Rows from block 3, named by matrix and row number. Rows with one number belong to one neuron. Each number is 50 + 10 x the weight over its row's rms, rounded and kept within 0 to 99. All counts start at 0. After the name is the row's rms in percent of the matrix's.
# fc1: MLP up (model.blocks.3.mlp.fc1.weight, 1536x384), inputs 308-383
# fc2: MLP down (model.blocks.3.mlp.fc2.weight, 384x1536, transposed), outputs 308-383
fc1.1199 123:44 41 29 64 36 59 46 64 43 57 48 47 45 78 42 48 63 44 50 70 54 55 63 43 35 71 35 59 61 59 56 32 46 77 41 54 37 66 42 44 55 69 51 53 55 51 38 64 35 59 61 51 38 63 37 59 49 47 50 59 40 47 50 46 48 61 48 68 52 63 44 37 43 42 61 57
fc2.1199 116:50 65 63 50 31 43 46 46 54 53 51 56 34 43 56 51 30 57 59 60 52 60 63 52 52 51 58 50 51 56 45 38 69 52 51 49 50 59 57 84 48 40 54 61 27 57 64 56 58 55 46 40 41 45 59 33 56 46 76 52 61 55 50 64 67 54 51 45 53 58 51 72 51 53 58 28
fc1.1200 145:43 40 26 76 58 62 59 43 58 43 51 50 46 56 75 56 48 45 75 78 58 52 52 52 56 54 31 67 56 53 55 64 44 59 43 55 55 37 48 40 58 49 55 45 49 40 43 56 44 40 63 36 59 32 49 50 52 51 43 77 43 68 54 36 47 50 42 37 35 59 33 41 41 36 47 63
fc2.1200 159:45 46 44 58 53 43 59 45 42 52 39 29 48 60 47 51 29 26 45 38 62 40 56 52 67 59 41 61 65 36 63 41 43 55 55 73 38 54 47 43 48 55 42 63 52 58 44 81 51 70 43 43 55 65 50 42 40 45 49 51 43 49 65 58 31 45 49 41 49 42 49 45 65 59 47 52
fc1.1201 141:52 42 49 39 36 58 46 68 58 63 46 53 33 45 37 51 66 59 70 83 38 62 66 46 28 65 41 43 44 71 44 45 53 46 46 47 51 65 55 46 57 54 45 72 44 51 43 58 31 52 42 45 48 54 46 49 51 45 48 55 70 42 42 63 45 58 46 60 53 71 52 41 42 44 56 39
fc2.1201 145:62 55 50 58 59 62 57 53 34 65 37 37 49 45 57 46 39 58 37 51 52 35 38 36 48 66 37 52 41 29 49 46 37 75 61 52 54 64 50 58 69 41 70 45 51 50 59 49 49 40 58 43 39 41 53 54 46 55 43 53 36 53 53 37 51 42 57 52 47 55 33 57 50 55 41 52
fc1.1202 056:46 43 46 39 50 66 67 63 54 63 48 63 46 57 36 60 43 44 66 63 65 45 45 39 48 63 58 51 53 31 44 53 35 65 49 75 57 59 55 55 56 39 42 66 48 35 32 63 38 46 45 60 54 42 50 52 44 38 67 47 58 36 34 39 66 40 57 55 62 61 45 39 69 65 42 36
fc2.1202 033:41 47 56 41 46 62 35 42 39 52 57 56 35 42 62 43 37 63 43 47 57 33 64 69 65 61 59 37 57 62 51 53 47 56 36 55 37 57 48 50 65 46 49 39 38 39 49 36 48 30 34 64 58 49 42 47 59 59 29 44 49 55 45 57 43 65 63 51 54 65 38 60 54 42 49 56
fc1.1203 054:63 44 39 44 54 50 42 49 45 54 53 47 63 58 30 68 44 51 37 57 43 57 30 44 49 33 55 38 54 60 49 52 43 38 36 50 48 58 40 25 59 36 59 44 50 59 53 39 45 37 36 41 58 60 65 35 71 53 39 38 57 51 47 61 57 42 46 36 40 44 36 52 45 56 46 36
fc2.1203 031:63 52 56 43 49 60 64 44 60 62 63 63 52 40 50 50 50 43 43 47 53 46 58 58 58 47 65 62 48 66 50 41 50 40 49 35 31 59 52 42 61 41 44 62 56 48 65 64 46 60 60 43 60 39 50 59 52 37 48 57 58 51 51 37 64 46 68 63 32 55 53 61 56 48 60 56
fc1.1204 149:62 50 66 38 50 57 46 57 39 56 50 51 39 55 50 53 68 39 45 46 49 37 30 55 42 41 54 39 51 52 36 66 49 43 52 54 71 50 39 47 42 55 38 58 65 52 37 51 66 34 60 58 41 66 51 38 55 39 47 73 46 34 53 48 58 78 50 62 50 50 49 55 52 63 46 37
fc2.1204 155:37 40 53 48 51 54 42 42 34 46 47 28 50 62 56 49 40 57 54 52 56 43 57 60 57 49 52 70 57 54 68 44 50 68 50 45 36 51 45 83 36 50 52 49 53 65 41 66 55 56 61 38 53 50 53 51 35 43 47 48 48 60 65 48 46 25 54 52 47 38 43 70 46 53 51 69
fc1.1205 060:57 63 40 55 62 55 37 68 54 64 68 43 57 44 57 60 51 65 59 67 54 47 55 69 36 57 53 41 44 47 33 51 54 57 58 71 55 64 44 39 55 46 40 37 48 35 47 61 42 62 56 50 62 43 37 44 46 55 45 59 41 63 38 54 41 66 63 53 29 49 42 34 38 45 55 52
fc2.1205 043:55 53 38 54 46 32 46 43 52 39 48 65 57 38 55 50 38 48 47 56 41 50 39 53 47 44 49 50 63 53 60 72 59 35 44 40 42 35 45 65 37 65 43 37 56 60 44 45 45 43 50 51 54 36 64 53 49 45 63 35 43 53 56 54 47 41 61 32 56 66 59 77 46 44 30 50
fc1.1206 135:64 44 42 36 62 58 46 45 35 47 55 39 61 56 49 42 55 51 51 48 68 45 37 56 44 72 43 41 40 59 53 57 51 55 38 56 65 57 54 57 55 54 47 64 70 59 26 61 49 52 60 65 63 54 54 41 39 55 35 72 60 46 51 47 54 80 45 56 30 35 51 46 54 50 39 37
fc2.1206 136:40 49 35 40 25 39 69 58 58 54 51 54 50 53 48 63 40 44 50 47 48 52 72 43 55 50 54 69 44 58 56 46 46 47 54 49 37 58 44 73 46 45 56 44 42 47 54 49 46 48 62 38 43 32 39 73 53 29 60 51 47 48 60 48 39 18 44 53 44 53 37 68 34 56 72 48
fc1.1207 154:57 50 57 32 39 55 51 68 53 59 35 34 48 43 32 52 55 54 66 72 37 53 66 44 31 60 50 47 46 52 45 39 68 44 50 52 58 58 63 45 59 43 51 70 38 54 47 50 45 37 55 41 55 55 44 47 38 50 37 59 62 36 34 54 52 61 52 61 62 64 47 45 56 42 53 33
fc2.1207 171:65 56 50 56 48 51 62 67 47 70 44 55 41 48 53 43 51 57 41 50 45 37 51 35 56 63 43 55 39 37 43 51 39 67 58 50 56 61 51 57 62 39 71 54 54 53 51 50 62 52 55 41 28 43 59 57 44 48 44 62 29 51 52 38 49 49 52 56 46 57 32 53 48 58 53 40
fc1.1208 132:30 51 32 58 50 52 67 58 49 46 52 57 57 80 47 51 58 52 43 63 54 29 58 32 43 64 49 67 55 48 59 55 44 67 56 60 52 46 63 41 58 72 45 58 62 45 31 65 56 60 49 59 35 63 62 45 60 52 53 42 25 46 51 47 48 61 48 43 47 58 48 53 48 33 58 53
fc2.1208 111:55 49 42 70 43 53 53 43 32 61 60 63 36 55 47 37 36 54 61 68 46 64 48 57 54 68 41 56 58 71 44 51 40 55 51 59 59 54 41 78 53 53 50 45 37 53 63 62 53 65 45 56 44 52 62 50 51 44 60 57 43 42 45 66 60 50 47 43 39 73 37 76 35 49 55 47
fc1.1209 058:62 45 46 44 47 53 32 40 58 51 43 56 36 62 66 34 38 47 43 53 48 56 39 55 52 57 38 60 57 41 38 39 51 46 47 58 38 51 52 39 50 54 40 56 51 55 55 47 66 51 68 60 51 56 60 67 40 39 50 39 58 55 35 38 59 47 50 42 31 34 54 53 41 36 69 42
fc2.1209 038:68 64 43 55 44 50 40 43 40 70 44 40 44 37 52 53 66 49 49 52 52 58 55 45 54 49 46 41 46 39 63 43 66 58 67 52 51 60 58 60 50 45 47 61 58 58 68 38 71 35 69 70 62 35 69 42 53 43 67 48 60 48 64 59 51 63 42 44 64 40 54 42 43 53 51 37
fc1.1210 066:59 49 40 61 45 54 53 47 54 61 62 50 61 77 60 50 42 45 57 49 54 40 52 46 48 54 55 50 40 36 47 55 36 47 50 51 37 56 53 17 41 64 34 46 42 59 38 55 78 56 52 44 38 67 54 51 48 53 68 54 45 35 49 46 54 47 62 53 35 45 48 44 50 45 60 46
fc2.1210 054:32 45 41 36 44 39 46 37 45 52 46 58 44 56 57 65 78 52 74 57 61 41 58 61 35 59 67 61 39 64 44 60 39 38 37 32 49 46 44 68 38 42 55 51 49 75 38 43 45 35 49 44 52 57 48 53 44 42 36 49 56 53 58 45 45 49 55 66 32 65 63 65 52 60 55 43
fc1.1211 078:62 44 50 64 52 49 61 58 36 56 58 49 51 59 41 44 70 35 61 62 47 52 53 47 42 47 52 50 45 60 37 57 50 62 45 66 49 40 46 36 55 43 46 65 60 52 41 55 76 71 62 50 40 50 57 66 45 48 56 66 54 44 39 48 51 64 53 59 31 48 37 30 41 49 60 59
fc2.1211 071:72 31 40 57 64 34 47 53 51 51 60 52 44 40 50 52 61 57 55 66 40 61 52 49 49 57 40 47 57 70 55 46 59 60 47 53 51 45 43 75 33 47 55 43 47 60 36 51 51 57 53 55 51 50 56 53 53 61 53 51 49 44 38 38 59 64 53 45 32 67 46 63 51 49 53 62
fc1.1212 058:35 38 33 48 45 61 47 52 47 62 57 39 68 59 55 51 43 66 60 41 39 27 53 63 44 51 41 51 48 35 44 42 54 45 60 51 38 58 69 44 44 38 48 68 58 55 54 52 44 60 37 53 42 50 56 59 55 54 57 43 37 38 61 52 42 62 36 61 27 40 61 45 56 58 65 42
fc2.1212 036:59 73 39 41 46 55 41 55 46 65 50 45 49 34 52 50 44 51 52 50 33 51 76 66 63 46 75 40 49 35 60 48 43 43 66 46 57 70 69 49 40 58 64 60 34 48 55 57 54 43 46 58 45 48 61 42 64 58 39 52 63 33 41 61 54 48 55 52 52 35 60 45 45 35 40 57
fc1.1213 060:57 55 33 55 47 52 29 46 36 40 52 48 62 64 34 46 55 60 59 57 60 33 64 67 61 49 32 61 46 60 53 42 49 55 39 50 51 41 54 32 49 49 45 70 47 50 47 48 67 61 63 42 51 72 43 60 51 52 44 51 43 39 48 73 56 43 47 46 54 49 64 45 50 36 50 38
fc2.1213 042:48 43 40 47 40 37 58 46 33 43 55 56 41 34 65 42 54 56 54 33 45 46 54 62 61 47 53 52 64 53 53 46 39 49 43 55 56 49 44 64 45 45 59 47 51 52 63 60 48 47 59 64 44 29 52 36 66 46 60 60 60 43 74 49 37 48 56 30 49 58 57 66 49 74 57 52
fc1.1214 138:51 60 48 43 47 51 64 59 43 56 26 53 56 61 33 65 50 33 62 42 60 63 53 37 57 51 61 76 46 58 43 39 50 53 54 54 51 36 53 38 37 53 55 67 48 68 59 49 43 45 39 35 49 65 47 61 58 48 78 45 47 36 55 83 38 42 49 46 54 52 58 50 59 61 60 48
fc2.1214 157:46 47 63 58 47 37 46 63 42 66 70 44 34 49 50 46 55 55 54 66 45 46 63 57 66 54 28 52 50 44 38 53 38 50 53 44 43 64 51 33 49 43 52 56 48 55 13 55 43 53 47 47 30 37 50 38 37 41 36 53 52 70 45 51 54 46 41 65 47 64 48 35 54 54 41 37
fc1.1215 056:42 35 57 61 39 61 60 54 55 55 40 49 53 49 37 56 64 43 47 69 52 51 43 60 64 61 51 66 48 33 54 52 53 55 66 45 55 73 47 40 45 60 53 44 51 31 37 63 61 62 53 64 45 42 61 54 55 43 60 41 63 39 54 50 59 46 32 39 38 40 33 32 49 37 62 53
fc2.1215 039:51 47 63 53 64 56 36 57 45 42 52 31 61 44 47 51 63 67 55 67 46 59 32 44 29 37 56 56 60 45 54 58 42 57 49 59 54 55 51 37 44 59 63 52 66 68 61 44 45 51 46 43 67 61 31 49 51 54 63 45 45 53 53 42 67 42 42 61 45 43 38 57 60 54 37 50
fc1.1216 063:57 49 51 51 48 68 41 51 50 54 39 42 41 62 60 36 65 33 53 58 37 50 36 51 56 61 47 39 57 37 36 64 45 38 60 63 49 42 36 39 44 62 37 62 53 43 43 71 49 64 31 58 56 51 51 64 39 42 46 59 54 57 55 48 46 45 49 50 31 28 46 36 54 48 49 57
fc2.1216 043:40 36 40 50 37 26 30 35 44 41 57 46 55 47 55 60 64 66 79 73 39 40 64 53 46 44 63 45 49 47 53 56 45 55 50 35 45 62 34 44 43 34 33 59 44 49 58 60 57 37 57 53 51 38 60 41 39 50 58 40 62 74 60 46 51 35 48 52 50 62 54 51 38 59 46 43
fc1.1217 064:42 44 29 68 42 45 39 57 50 61 63 38 53 59 45 42 47 54 40 69 59 34 46 50 48 58 40 56 54 41 38 34 47 49 46 68 65 44 65 42 56 44 51 36 49 45 45 56 53 71 61 56 69 43 47 59 68 67 56 59 51 32 47 67 44 53 55 42 43 59 44 34 55 49 56 33
fc2.1217 051:30 53 45 44 45 42 59 51 62 57 41 70 46 57 55 56 48 66 63 51 40 67 55 57 63 52 56 46 49 62 51 46 63 64 64 24 59 59 57 74 33 56 39 54 32 57 64 39 65 55 44 47 51 45 59 47 55 52 61 65 59 46 55 54 61 54 74 65 49 54 51 60 41 50 62 46
fc1.1218 146:63 43 54 41 40 62 39 72 44 67 61 44 47 48 45 50 64 56 72 64 43 56 53 49 41 85 40 49 53 68 47 37 53 65 56 49 48 61 63 49 53 55 57 65 54 61 43 67 48 48 59 40 47 55 44 43 41 59 42 60 72 38 41 47 55 79 53 57 39 67 47 49 41 47 52 42
fc2.1218 139:67 51 48 63 47 54 67 56 45 51 38 43 43 38 59 49 46 66 40 65 46 44 39 35 52 62 43 49 50 41 57 48 43 71 56 53 49 63 46 68 65 42 64 48 36 47 64 45 45 40 64 39 41 34 57 63 53 51 44 62 41 52 51 43 48 42 51 50 63 54 31 73 43 53 49 47
fc1.1219 058:58 60 41 52 35 45 51 62 37 60 66 37 45 71 39 38 50 66 54 43 41 36 36 54 53 47 58 48 50 57 43 60 63 45 52 52 34 48 49 41 51 61 47 70 48 39 41 67 74 36 60 52 66 46 67 40 43 47 39 55 57 34 39 68 47 58 60 59 51 61 59 38 61 55 68 43
fc2.1219 038:60 50 64 46 46 67 60 53 46 53 41 54 58 47 59 45 52 49 64 67 51 57 48 61 45 51 44 51 46 44 70 54 50 46 38 47 40 60 43 47 35 44 62 41 53 44 42 63 45 62 66 37 53 55 63 43 70 42 49 47 48 33 52 56 64 51 73 41 46 58 36 53 31 40 42 68